From a checkpoint of a small audio embedding model.
Model: waveform 16khz input, arch wavenet, widths [384].
Rows from block 2 of a small audio embedding model, named by matrix and row number. Rows with one number belong to one channel. Each number is 128 + 32 x the weight over its row's rms, rounded and kept within 0 to 255. All counts start at 0. Numbers have three digits each.
After each channel's rows are labels from the 100 clips, of 14976, where the channel reaches its largest size: "lies over" is the class under the peak. Only what is clearly more common there than usual is listed. The data: short made-up English sentences, spoken by a formant synthesiser in many voices. In brackets: how many of the 100, against the usual share in percent.
# filt: filter width-3 conv, dilation 4 (model.blocks.2.filt.weight, 384x384x3, standardized in use, each kernel summed), inputs 110-164
# gate: gate width-3 conv, dilation 4 (model.blocks.2.gate.weight, 384x384x3, standardized in use, each kernel summed), inputs 110-164
# out: residual pointwise conv (model.blocks.2.out.weight, 384x384x1, standardized in use, transposed), outputs 110-164

filt.51:140165113122163104141125147102099142124119159109094092110138130109156102126126117049091117159155119105124078093109093102126119116165136104154084110117114155132047141
gate.51:156122158153147143134099123165105134166129158194117170124184081143142204096096184157085197167093156116096059097127129062088060114110114106067126200094145150138119093
out.51:153127094155158113104144054136158139202102079144092121100142110128119105084052179181090107093080102091140065129095176122074145156079134147176191041149143140114170113
lies over: /ɑ/ (25 vs 1.7)

filt.257:079148122177089081111127125055153149135117159166130160110142109192116179167138120183145129150168114169118193090120110182145146174155157166075121086091075106143142164
gate.257:136146149157126123156129185160068116135116128143189081133123135095052168105154165161078148156117103154128147152127090152128104086131106124113105126141095133169152122
out.257:194118134177126141097154121142087097168085153142171169091167115166099078148172136110121128185136167143154140123129163114100136126103154114143103133102147091116132192
lies over: /w/ (26 vs 1)

filt.300:188198117124181175099147158136068155167150172128133152129089165062107136094114105161134162067116070120160153118093102126163037108157099117142125128160130112124103082
gate.300:156202117120110159170217135075132108166142163182128168113131118145075129138127202111100177137139152060116134121124138118128129125137087159112127150118112109160110184
out.300:134143147146109124170096039137146128130150065128058174071120153095117152182134097092097111125094158099096110156158155163161155144149137147127077116158120141135154085
lies over: /s/ (76 vs 2.5)

filt.20:107146144126152089149132137098153157096160115109127164110121174045104075068125121134207124163136151117133074102115142102130111162136129133142200144172104103154117181
gate.20:122112140154108120150110166195182138140123128188073143165158112149124146095127192103116158165077144131114159135157126116083103148187155123139163037112097084122132150
out.20:191095100091139108104157131136140097167047108080192155154100123131140171095132135092091157073102200179129070137116140193109123154106117097112147134107216119158153116
lies over: /t/ (38 vs 3.8)

filt.114:106118126149116116151124173135166155137165084145106132137158088111137116114157141095115156143128118137172128047145136140180151144169133141087120102143124126135128187
gate.114:132111153139142146107182143180148116093067094095128124160088098043098104121092158121188122167072129152150128141166195131130130139082151091104137201078083204123113141
out.114:080140108121140151134118127181138128060183156167069118188122127123124137088115127187153112092146163139128111091101144114171117142115143132112178154141097126118041171
lies over: /t/ (26 vs 3.8)

filt.76:116169096168052131103119112112148107182138130169141150124156131131102099126142159116134142124147116117100106094162159152147150105167157155108207220042125179150105120
gate.76:094115166093085184097139132083109092142093111131104127127103142147210158143141116099103111142132131145202121160121126147120116119096130073131124128086109131107120075
out.76:122133101137122151166205207097149141146128170098137140113124115140111187147149157143142115122114160092156149117097122126131148136167159160108117101157108137159105129
lies over: /k/ (31 vs 2.2)

filt.322:135159167101123132143161127094170113094162173067136160132127144125104108076108161086074154140147120166162069116145085121114126079093144140090089154174115130104132107
gate.322:166109112124095132117093154142137160172148212172062169109113170115190166078129102141102157157105106126168090113105188110112115058121146073140095104174119082161147120
out.322:105120095074063143115093142084106102105078067166085122046109142136124198151139143165162102171148173108093179137132113115126149145124073155167134144129154128150115086
lies over: /ɑ/ (30 vs 1.7)

filt.269:170117146181140118135095106139176123134111138122142149128059106196062131082130169202134122136077149134109100157087114069110137136144095116141134046113107109105094177
gate.269:167139154166128105199165144128173137110131128119108141121160139180099159145064126121162179125108120165058099110126086083135093115103145162134101086095130131144140144
out.269:075105171114204127113113114125098115194131146133148140143125096117161173129137152072156189092156119117151126109147120090097097170140142133110048172204139065134127122
lies over: /t/ (36 vs 3.8)

filt.60:110108113139072118080109132081137149133112133124155174136191118181131184057103183178090163080105158148069096172135102174121122132093129155162122098110134154155092099
gate.60:160109111130147123085131066101122137127101129104142098146096087127164148131158136158124134187165128141117148155151219139130164141122178146148228149123107132140149066
out.60:140116145162120116113119112133153160154149131134114120176108147117110118123150136095098123124148067152113136089141137138121117058209128096105137164106154129102183189
lies over: /k/ (27 vs 2.2)

filt.40:143153080152092164110097113148139128149135116122117190120127162126088230148134182143113120144105062121188182144164099117186192114036166140147114140146135127136169112
gate.40:102100103123139106160086204130151157113110132138107125089096149104123124060172194122163184160080117180142102126142142133113156167182130175144142165113100137142137162
out.40:117138195124126120072126197126154111138147131081188149072095145147149115103102106098127121089135086151141183129197103121096142154219133072149074119096077131109114112
lies over: /t/ (36 vs 3.8); /ə/ (26 vs 1.2)

filt.148:092149109108163118207143090085116111124123116136091157092115081150138110194090100136159118042129151071098114072160133133139075163156136095103122141142150153156149148
gate.148:111100075164039076086108168169193101088178140099111150087146105111131144092082142152154143131119118151066093112087185100101118113129112177099140110085089137105136170
out.148:146124105134121088134144104137086112124071116087139113074169148169132136125179088099157052151123148084163086115162115103101165066167117108098162092106141096147109202
lies over: /ɑ/ (37 vs 1.7)

filt.279:201133136148037113111135125129136129117076152188122106113133170124142132113149115145122100137095123111145106104133107120127114123124111106093200081121104170179144098
gate.279:158129134101140157138111135124100083142139115152112172123152141149135163086162106144134115100062105168148131147162188180159100147140116138128117107096132116071158103
out.279:155099068077106100124120095168188144170154136159206112129149120117122137115110110114082055058120083114064157120121094161100119088116152170122205089169084116114112188
lies over: /s/ (60 vs 2.5); /z/ (31 vs 1.2)

filt.370:097090106114146153120125177152137119122132149159121114136104153106172086125122125137087118157107116146154155108110137135093111163136107112126169090105140090142153194
gate.370:143118173173164122103122175199062081147151204108166159130097162105086161109129155116180147122176141105149118145134133199122106158195208123124067170103122120142110088
out.370:106159160102128142116132158078090116165156085188153176185139106118179128124135105186135176118095084134161204140153119093119149140124146155162139163127108109112180125
lies over: /s/ (54 vs 2.5); /k/ (25 vs 2.2)

filt.81:110127160130092105215140139095126156130133111143098135080133108108115071180093120127066085119099104182103141149085117127130095133138108102090136059109122160043139150
gate.81:126108138132080152135135201123161101103172103132116094129121119102074091092147094189086154088159153089115066099102206142067095107176166109121130132119121143181086129
out.81:159152179137133130103149105094160167140192098070128171138157144084116171166117109132188059059220100173135198115106115110136125176170140109176117162129054138105135141
lies over: /aɪ/ (26 vs 2.5); /ɪ/ (26 vs 2.5)

filt.89:121115123085126126181165151100148070091150124088144182093099101195223159181121117189116123166154185137099117091101071115173136117201135112091133097149122107134106083
gate.89:134075094090154134126117124080148111149156135090147120110134138122127142147180112177072077145163144136137166113130112092131132147163158106138140121148145105105133080
out.89:171094151167073117099150115171119166145075135178096117117136121065100156097131095123163104130069151142068213127164126192077137063144101143145102151130132158143114136
lies over: /aɪ/ (34 vs 2.5); /t/ (30 vs 3.8)

filt.188:136134109085114154073115123130109154138101108205117117097114152081117140112126103163091111178131146108132128136117127152114193113185076137116127179137115163138159125
gate.188:133124070155115161143127173094121123126169130116149128135079166130113166135155155097148151093104024144113167100133101147167160156146126164106133133090133111141112155
out.188:135135124114139117098101162130156128055151132145083136129052081142100045113109133148111132120102120111113094105147088127124111119100117116185081125119119111123135138
lies over: /k/ (42 vs 2.2)

filt.74:140185118129130124136175108157048096107147141087198135113109119201149059135140118078092107136180148152123100173107102120099110129136094116109157133168120128109171054
gate.74:149140110140129143138093122126097121140135126127120149083143119126136095165128138149137103165081109143178104146162133111073068157185076123129133055168166158174153156
out.74:043102110175120157124124142154136128137104087085160132103115139091101130078148057149112068136126098136084135130119101137148137105127109104088114157096130109188138108
lies over: /t/ (58 vs 3.8)

filt.371:152183163160183131112128155103125132099146195068097121108160158124096090116173081189080127114065165101171173122152103182126077147112136095124084141082131089064145076
gate.371:094099079103176169076187136159201102093131119122129143118131131137172091068080154042105178191099101173125127150117201126095142133165143117112166148118116142149116088
out.371:137129119130126122082160182131115133099181068174131110117151144166120099210119096156154093130173100133157146156099185137182147134139146142129112142135132147129149129
lies over: /w/ (33 vs 1)

filt.3:157168099100151093148135113144087176089093101155125135153113087187162113069117118140191105170154156159132116131080123141118134088115097155097154176079130131139110144
gate.3:136117112120105089177182134133095141175134140167139149121131105048143117111114166133136126140130114124163134133120100101128194130144135122160077064143152073138152115
out.3:226128167189126112094173170123155136153053119067134168143143092123084133127121149167189188108129172137174055090208156156121120132143180115125152086101090156137178120
lies over: /aɪ/ (45 vs 2.5)

filt.149:090100074130119118065093114135193227125142117100158189110140145118115112120133129106178188057124082174121150115142142082153119091159087132158103101161113166109156230
gate.149:144128102156091118089140147032134188134161088101102118157109153118143211118144157162174170152150132143156146122180068145175092150096129143125154114087133129141140156
out.149:192145145132108144151157140164055132141203129077153101134148131168121140146136120166120121081049114091065075131102123157119088154161091139130136152152104112131178224
lies over: /z/ (44 vs 1.2); /s/ (39 vs 2.5)

filt.243:140119082140105086078134161147145166123141086109148130177073099118082107091140143059166134183082113132138144129137154124128181141082092047151105130123109151077157088
gate.243:139120143114130115126134146128121115099100125067113166124119148092110192074067161045151157151056105131207154173146135133132097129181108141130116124169137152103114114
out.243:080095122122119121089107082119071140165118211147182163220126107159112137149066088041122174096177121135226119116117173152144133118127175178114047121141157177137177150
lies over: /ə/ (56 vs 1.2)

filt.8:169115121071105150124139145105177120145123146157147123114141181132088152120132086121217102054159148123112143107127139156143155170182172187101123085180123159151136098
gate.8:125123112167118138135048180161111103144129081137166132093137109141143098061125136122098156169092111098071097068117166113102108090113146177137170079132088149143101164
out.8:084134149092142122149080171089158127148185187162152156111095148144129185152128104104110163104146114133089078117127172126118152112101135119153104149091138161126129147
lies over: /ɔ/ (28 vs 1.3)

filt.170:162118135126065176064093150125101145150127140150135135180132146138027115104151100116173134173155162156120181128177154146164146166153116202142036157105158154104180178
gate.170:053122152127110128168131079135110196122128139107049103176173141080165072130110141090133093116116131112174149084105128124091117166160120114150140123157107108063153125
out.170:043124095114153087201168166114199144113139117144170093073165142097132110100100133107134121154076119099109060143143084112117166089131126133161163151110211150121135126
lies over: /k/ (73 vs 2.2)

filt.283:119139182149162124151197161144125181112144146105124110146146119111113171116175171113123160166143100171097124098173136122134104106087112109113087129108161128085119158
gate.283:108165157177157107088122091211123091121141161178171134132113129052161136132162145073109180130115107182140165145115130146118147143134098122141102080144132090120115057
out.283:171153136103090121151106152069178168177142128138077090148157145150165102105138122096163115077106142113114243141151139105111142100125131142110143162123118162104141057
lies over: /z/ (60 vs 1.2)

filt.125:114147181101141146084186142144125075098118096206132187139134162090135185189167178127101134095122153099117112170104147141135074158124153191099154093147157139135150049
gate.125:149122080120140112132143158126111166167144189144138108136115194161122148151184156171098132080113148157173150185144095192100130175160155133180113086140150163174156150
out.125:134135109139136119130099112178139149128190058114240115139168152117070169121145116160105080170117120114116115124119164068144151113160111152179210138145121159159208171
lies over: /t/ (32 vs 3.8)

filt.303:083175082172156129134153114144120132080167157120107146092109140167100073124114192135058144087117113177050145126154126112125158143105177068145120182143146133109174058
gate.303:099115096195194115057206100180107189087182124143143087143206098106131114188110110153171172182143155145135112108102143104036119150128161106132081197138133133151105167
out.303:133133124123169155090143085054150138177160157158179169135150112164153121098147096136143136179172077078121144149128145069122137122035060153170088102123098130148138137
lies over: /s/ (59 vs 2.5); /z/ (39 vs 1.2)

filt.71:091109166103155100113143101101120123152141123108150123106137096134083198123141133169115143141159224132138108137083094101093141131129128167148131133121121135163172105
gate.71:131108072176116130147123155079077083131068164075104113116111133141166077141170168146108108118123130159144120160116155090121194136143065159155177188139133158132070155
out.71:172141073111138107133127158040117135113120171161081107077173126081127162140105124112129176208063121151130126121130101048114133091131106123081143114196153154155136150
lies over: /s/ (56 vs 2.5); /ʃ/ (28 vs 0.8)

filt.14:093111105149127101092149148088079065130143118104105174136099139093119083116115172111098101102149141079073168101114168085188086138117119166103146090120195111106146146
gate.14:107187137124040128166103122103166177107152111107084098121114135207153159097120144130125092106105098133101076147113134116085175106120165129150119116110104159092125159
out.14:118133110087133095139096118131191171095042019150142139080148129101147152139164077162076198086169138084176107137077091103108145171118127124109111142149126146101094208
lies over: /aɪ/ (48 vs 2.5)

filt.198:132177135144102146143166055156127121098056075123087140127086126194121095101161146188144109168131089053120125157133113176076184121081140097181106116110101091108119170
gate.198:123112191172143149062148139119147166112100148096085106120096119109119131137190074073077148100105171165165144095135126107139013165086140116105140047151118146091153121
out.198:085112085094155142133086116100088165099163207119129133120147131145152117093109155106098207085173178182055164116114107096135095060152098084080114087135133157132094131
lies over: /k/ (40 vs 2.2)